Rows from block 4 of the encoder of a small model that predicts nearness at each pixel, named by matrix and row number. Rows with one number belong to one channel. Each number is 128 + 32 x the weight over its row's rms, rounded and kept within 0 to 255. All counts start at 0. Numbers have three digits each.
Before each channel's rows are labels from the 100 images, of 14848, where the channel reaches its highest value: "responds to" is what is common among them. Only what is clearly more common there than usual is listed. The data: made-up ball-and-stick molecule models.
# convs1: 3x3 conv, stride 2 (encoder.blocks.4.convs.1.weight, 144x144x3x3, each kernel summed), inputs 72-143
# convs2: expand pointwise conv (encoder.blocks.4.convs.2.weight, 576x144x1x1, transposed), outputs 96-191

responds to: balls and sticks
convs1.28:194049101110134098134083140109131123139160075109090115145138096171114177110098140139132129178071117130188157137114079114164105134143114090102122137125096086141101102171124095103076118126107132185124108139121152164100
convs2.28:123084151090103052114158082120144124080135173133152121124086137100084163107150200168126112133117142204195119111139122110125158122094144125096136039174157125106163149134141148106122106109119120142142100113124108108117114147127092078115126127218140097140135194121148164092088175078094142171

responds to: space-filling
convs1.98:144077074132040139141111152130106153133170140095064100202108107125094126112095127160078094117104097125135091094158112100132131205100128056110117140114152144112106083101099101138143108128104137072121064168131132087070
convs2.98:116158180139154154142188143092130190099132113153156144162099114088082143088107131143115120168115132138162125121084181160134107115099124141218144108096108075138114132161165121103100145092127109172121139149129150140132067176078142138149118077158093100151107135112083094106182149125111178085

responds to: space-filling
convs1.71:062089087139157058089125093126112128086064098128145061165135101084154127167145137171125081150111118083045174070128130075126095112075120079120113173142134108152145174113116102145160092151117072105145067136093123098087
convs2.71:102102140133148127120092163127154092121184159152120133137144117158121102167122098099139169148111028147144068118109106181137156167071072101194126137134109125136084086083086161161185145154135088087121145142168115076177076087129107086126065121135116081133115127166127115141099051143137160142

responds to: yellow ball; balls: twelve
convs1.101:156132127093149108128134183106120138137123143140089102117124150129066128105110129138189111220115141126134130142125135126158140101177072147164145114130118135082169107178255075142119158111099127226138140136141112141138
convs2.101:098115148131107141105077185106105123154142124099146132126128117112137116137156131143083113138114186133145132110147103134109123120199138183117116121096148220184125121125154161181085134147136155129159133154112121104120123131125084092101119138136158098101126127169130147144103103159150096119

responds to: space-filling; branched
convs1.13:076134106114172156242121157153115115161115098095119152136137189091180072128159117154101145141099115083134146081144099123063108117065030117113124121062123119142108185131142079110136113118149179136170152118164154179182
convs2.13:180157142101143144134105201121158151180162160120084158110156146191094119130145118114224133069117205126131064124122176093077116134143086111111132156138074236102113103127127176147113112114124125099136112161098174151072141149146157137113135123152080083126104177154113193120140079105126157177

responds to: space-filling; branched
convs1.35:139142138116106139129109163210132093105130159116100104155069155094164113123185167148128133099114129138149128105146099132103080156150057132138190146164166117189144181130154134119142104119149162176164162101099094119126
convs2.35:153137096136139177158111133144113129125120118090087090096120094191142095142163176108145114101107127124081108133120183157115146138161163124105096146092137167121072148195100118151128112095116163126128146120175160184116122123119154117164148122151088128121129125144098108108120159100157144192

responds to: branched; balls and sticks
convs1.131:178114172129127077134120135112087128103148144084120101137076123110128073124105163117132159168145022094074090144132093100107132113094109124206066171094158130115077155144154135124149117126143110138124121108189104098145
convs2.131:117157103144130099184126230161130077148141104131098098069122100186195197162169122099137131156103176085141184113144101114107151176153106117116061114146155090080085121052102184168133136086135103143132124157136096102108105087128112125141118126138078100103145127098175106137121154122135143092

responds to: balls and sticks; balls: twelve
convs1.5:098103132105090126117117103106076114142108115128122082145057064102069036143168106143104145122137156102094118119083115089118144079114120097099143109081146093168161112149091126161121146129096096147120144114085120091132
convs2.5:104108103149176084122117124131125139128108106081082087075121145173122182162158174109108112137208143124106097173114125079122089118088109148112110134151037085186082124176095144105175102105155091167148130114123063082165113128098107094139069091124121148162119158129100125115123076118103129138

responds to: balls: twelve
convs1.12:154189130106179138149146164062127174160148149119140156162119209135148181109108110161198111154154091161122137133115151096124147100120052127170201137067125121168149150165208157162125144106066171140141125131127100197152
convs2.12:124130132120101176171102108084141180136117139145148132081133104147075129088141145193103115110085080133079079092135122092155143113081140120160079216150100113116092092113125080151099136040140137084095117108094093083080149092106170104138126138142106137140144091174111118143154119131099111083

responds to: balls: eleven; balls: twelve
convs1.9:144142129146108163120136112107147095136167146091121144142109133190166156102084121176167139204124058089148133147080136095087157139065068113167117144102064173127205216141226091094138118128148119173151147153154130172160
convs2.9:133128097169115102175123133112102123188149142143106144130128108163158158117063133124173131212114090146061106120111083104171071151104092143124109137133140134133140149154093089116155101125202132079110107126136119112132091122125132160133160163102145126125121112151115083113123148122116073162

responds to: balls: twelve
convs1.27:154153158084081148117151187140130147163132144133115092122122149096138119102141139173084150141089092120138129133084103088099138082088142086101169101099162122124187128166210107136124142154110108255158129110149121138076
convs2.27:101123159118138104123104087148108160104132127134188132112137132103113121128164129042109119147127046137132134131140133108071141128126138126162131096115107135153164118095120151177109114121141098166114122140082100126161111108123110118109139101081221105133125197156120116166121149121108131117

responds to: space-filling
convs1.58:160093133100102176069106085188125120071109123140122121125071081074084147102162105140111139172117185132166141135124099137149143132162151117184143135128153162217135145155142091152095139114050192125084145144124148125134
convs2.58:158116094110101068094136138153134146126183155111176163157184068132119142135094182133104113070097085125155085087145148195143130149125189148119130121134160119085176125214121121141149159210129153134171136139172173115096134140158074125062142134109084137186130168121113157107214146118101127126

responds to: small balls on sticks; balls: twelve
convs1.102:143106099130133121125141089148153095075141060104109100190100166166123102099153075069132098105155084130160094087086133082104106090112106129169114117164181136174132131208131135159100121143109140173134141118070106096156
convs2.102:135143163074168116119141082133101084140127071102166115134124114106036148110143121130171114129100125184132219091132145083129090111174184100104102094112113103121028073097156174161057063126103093198140149050100132125136142158134153100130145118133096134119081112128117104103141123163099149150

responds to: space-filling; balls: three; balls: four
convs1.22:110112116134138143128094109124130140117095169104085109138100103109136112104136140136172154229124166150171115195112121133130106196131196121137086180176084113142072147130134090199154061133142121065131141145103113139114
convs2.22:145160138144108104089140102060081119139100130095146157151159117136125148160125121120135128144142189086103088130128118132104132144108092105125119167153158141128094152176115093114147129076112141172111157186100174142126185132134097121112142140108121190151110091166125145123079147083131213156

responds to: space-filling; branched
convs1.138:144149171116150135150082110137098114126082092112119114100094058142171111142152097136184128186103145089102109116105118125128088159115129101093099150143118099208112230115164073167108121113110137139178153173133103132147
convs2.138:192066090166139112181099088125138096208159074195170176123220056177135127130100120092162124102141104093167148123118146117142123160159117155095149161150107135059116139072114136102131145123087166078189107126105165207061110139081201176161126127112149116146100056149132170146094108106107146117

responds to: branched
convs1.57:161112107093088162149161109138166101121098157114118122136090120134173135117122108160134172124106065129133169119133120109150117174118064134097115154097148145127162135196180087118108158133143215178148137168126146148174
convs2.57:128120085112080110149109089072151105139113095143193113156158117136141093116160113124137116134162141130204151124094123108134146123104072132150140139092123212122129110181118101109145118231132149081086178092118126104161121178088085124077109161109158094136174094116113160144210105201124117153

responds to: branched
convs1.110:111119131106077082069125130103121120080084139102059119226132085148092151147125152137175136111122138148126156128148086122198106167131070102141141137171150181126116124145066100149105127174148115134106036136080163104143
convs2.110:133096132121126118144150168165142125122148145132140173144119110112091143128141099078111146125100159105099199113097136117123153161164159147124152117154133188124174138133134053105137154121105161089078121185130104142180106152154129150105126148185073174158137184129170123121101202153142083115

responds to: balls and sticks
convs1.75:104178125083125121193118078096131123106163140105164143168098133101131165099067091158130086173170116098119120139134114100144134136160139130141175128076135175103116130145177163080062183125116101137166085103139186150151
convs2.75:110176138167143157112174129124128127160136111007186146161119130133134121124129168130125105129189171145121129125177143123158092103153121124189168251147098106177093104086111098116132106049155161137115153123076085113177093112131161175171132128169087094118161080106123129121145129110156148164

responds to: balls: twelve
convs1.134:141126125118120087085120196139132079135141173117129125127095084142040113125173141112147157163116145134129100105159134110122120137108144164115181142128126218060127125104222147181222127117150083163194116120178092136108
convs2.134:105160086124193155100157145076139116163171183115217137110150064129096111125143159126093128120128151110129136124118128122119161129120150112120102109147111084127126090128148136123079067083117127147243146136086120084152090143133147103095107104139113114126142090108152078126165132117158129189

responds to: space-filling
convs1.19:173173119109169141156118067120116117075128112125072127200121139091086135102109086126137122127119100128184158142097089095118110068156119117179067174159131070127101129058124136175116095158093194083130186186117127095109
convs2.19:051159157124111122134087132145078146073061126134114128081135076133174119096123141078135091103096114131112088092139096092086142118131181106128089172149133165122139142110128109146068142155128138074068080093082162146071182121176108134117165150191110144150117056152095101135115132120111135094

responds to: small balls on sticks; balls: twelve; balls: eleven
convs1.119:143095082152152158106153154146145089103105085111103085192111131113046118108136039084135108149087135125169095097097093092140078034175126115162142103134164125145129120182188101170109173142112126152081160146148115086107
convs2.119:092136091097146132097118159116109174097176098177144108126128136119163075104154145126101108130096149116072134108095089049137177113127105107152122150070114118191110148171094118104090114064127097101126124147128095095136125120083071119182132117116176131132065144147089145161156194102123116123

responds to: small balls on sticks; balls: twelve
convs1.0:131106103086138117179191153124150092158165057113121131181140136078100124150123096101092128141122087132189120091126134129148107088088059145139111134123107081123145060095153159170172184095180122147158124146135161102089
convs2.0:152122117132067177122163117177127182132141160154124122137147127096155118065115109067138096132217123096106140112119162128121113114127148147042125193095111189122176142173112180117048089043133076112167074116129139151073105167141151171115132166166116160179119102124106132148129152105135099147

responds to: balls and sticks
convs1.108:132118104055128157182130049092152163170118107120100153111104137134136133139143115087126138166083126108189112161151111128186182130073149129153055146124173120207072113038099168086106135118094165124134122160194119149103
convs2.108:155160131091165121140150150126117086146146111100073083159105145118133025112061100139089112125108139093147098151134131149150205089107098144111094133125116145135153098137109125116152149139122162097104144091161119162094110098091159119079141160090144058127119128104101198080122124123098122097

responds to: balls: twelve; balls: eleven
convs1.112:132184148117089110183149126157141084122114096062081103194159138140097180159157109176147112148086104093180094128100111152156129107161173138146168113186127179155181080172164172136121182112105096174145182122118175101082
convs2.112:104092115137090101148122165134146166112071075124120201169123160086108115073114109104109146201147101098134112181172095140141093119127108142125130125138128198181129132081140110196129104184156081114140136094168140123103106114090130140154069131173185160112180093166118144100094193150124101110

responds to: balls and sticks
convs1.17:122155123072175107163128185145140160139157101097059131185121169125128153078166113182129109138084174096115084102120067112135150112071116137116142138091112176137167130148169101154140115110102141147166159124139142107095
convs2.17:139145126128084049114120112101115097064108122168183091117148098065119131109173126119128129251079177170123161104139041152102085125104107102138117129120169073102131127138098133103050150086121060146110126144126150157095130134109145117164127141109107157139145146135104178164152110163120162183

responds to: branched
convs1.15:121155111115114121111093099125135117127137138115080119171063127132113154106140153141134096094110137145135123109119096107150121151139168115144169190147135159186106098182112184148112114131113132113098114105129165123169
convs2.15:095104107105159098138118104116090127111135154122122122132099119098165140097171128155164130133112125122150226124118120120106141160139187142188123175128109044118121135107114154099133155124101127159114097110110133179182092166184127113189103120142099104126093163171146126124101160100108097120

responds to: branched; space-filling
convs1.90:119200234125126138172128135136114183159189131131119130160118055165171161148110095106074104155098130141142123122081110114139106207107177115068127165110134186124139146098080136124128114119154124105191131146142164119155
convs2.90:130109130119162158158118149105140101090136184112103140149135095149123124114069135125137123123198215133171102120170132136197149113117129176100167088169164202161131162118096169097142185092107145124057116132182128043172097071079095167195146121125119154115115145130126125127142129124169146122

responds to: branched
convs1.25:070171189089128071162160171111125121150170129112143123154115169110190150137073127067116072169113059123113136101108133125152148122130096127131159164131113119094175142128159177198176143142209089074170138098164181089127
convs2.25:138129137144157147129130124102127148161070191083086084087121086120107075138149115178220131111137126192103115105129149140146166123136133140107106127092149203076126133099128104121130119116115116097071116170133151106130128091105136162139217135167116189120103100107132128094089107076080175125

responds to: dark backdrop; balls: twelve
convs1.65:082143167094137104223165234128122132184161073091102122232119145199142115106126109145129103178105073132152154137176112130152095132105109132133135108090088116142167106161142134192180164132196102125179135104136118093101
convs2.65:128132153112086134138174114114113105097104067055110128104097122115081119084104136165121157210180104161167144149126152181147119120099125125112129137121108098117112080178176123187075135097128167127120106138124121105130107117092112136137140107146067122088152103173135123107039097133123135171

responds to: balls and sticks
convs1.34:129149118145107104111122119123096141133140125144172131112160054191111126142109120164108130151121117089119128113136114092116136123117130160116158137094130220127064147096076134091144112144125101152137086075131114157094
convs2.34:167114166110120225127101115093115062124126092075108145111097137148158195078167130132097129110168114154113139131102092139127113096175135131068123077084093148196120113062123162108113112126125107157093127105057099131096134128123085118047102126104169114149131115112170131134133119097170134146

responds to: space-filling
convs1.132:145092103088100129111123156109130100170128136096153099125084125136037177131099150132169149174131168122121127178134085108141137110130088100165159101145178179103111060125150155089168126119178118161124081132130153191093
convs2.132:131138133146190147137123104128157145091083142114110148161096162197085082110178110168090137092118160107146117130145093165127111139128159133118136127157206137089130135079161163106116113162124147112170163099119115091079120117151185124111064127197108060087185142053127111092178113154122026078

responds to: balls and sticks
convs1.103:127068098109108104138120131113098115114062125118130065116163068101102100151124138087077123121101102097111182138132071040112119123162140092160139135052165108108133103122112119130082103116138094121091108111129111114094
convs2.103:171105152090070156105105173114112184160092136100097135164080087144118067145094143106132130135068200103111055137087179094159129112036143099195122186144068132114115107173168090189094119123130170123186157110127088103110146103084097109188153117116074177136089104122134176127164142087138126119

responds to: space-filling; dark backdrop; balls: five
convs1.6:125076062111111118170088118162068136095102085125125132172081066129090109114173140158150127187151172108135099131122170067110112122116186138144122129124107087109090118144144100167107086128187097085134136092074130099095
convs2.6:125138123073113107187133147121145124126121082099154074098108116166113127148066127149079115052115129106132121103113077149110091098122146137084119151180150102100157093109157147136192162123141064121105102108100142123115103154182097088120113138084095161093077133131113078187126120143138141131

responds to: balls: twelve
convs1.76:108208135095102104113114104070128099099137173123106140178117147081124113102103135171090104096131143103128130133080104105160143118090127158104191127105136137080211107201178151133163144126163125107137107108157210084174
convs2.76:042185102153122096106122132194118165114152047131110122112088161167154113133125116131095111209130115151161177148121113123129192126160157120123154189138106135091151095132147119163129136158157145164157148144136148104065140152100135142158136130184116108183149094115088068078121105097166108156

responds to: space-filling; purple ball
convs1.47:129153142112117197218115094141171129132087148114095141145094140201101177089113096125120111173124194118119147107177093094089132087113199106146177155121127141207135098150217109169096169099069202135148137122095105159095
convs2.47:129178114099055141206183131141169140088195128098123142148169122149104074142144119226125119110119117123120095125112146140174083116139141145119097095128144109110096113132101091098129141179169131099085086104176157126121107140103131089163130158156099109180111081087120171152099120114127153108

responds to: balls: twelve
convs1.84:152144089129087121051135157056118122070101117086168136161112099054048150154112122182152143156117140124133085075122118121160105120148088173143169133117170110095101119194170129168161137129038124136151089130118151135117
convs2.84:120141115144133108084118157146128145081120172182164164094132112145156116109132128068123100152079102077107096115165152108128118106139117134152168131158194131181135096155123190025092109093145097154144109149117096123084103164135105113112123124134202096113156144131147057111146136183135085075

responds to: balls and sticks
convs1.105:126098113118100143161147128148127089186150083107135059152118091218158084119142095180095146120121129105121113068133146095154145086076139117130114095102129124128105111097179095127121114157098100201189117130155125193063
convs2.105:106102125111089129153080129094110110157117096131131172083109109115036142183119109181206160255097142127093122095106165112168092115116150110112134128098092110129092144122087110100176119155113127129146092110081131065111094118138136118110117125150107145144093081123144145143067129086140143086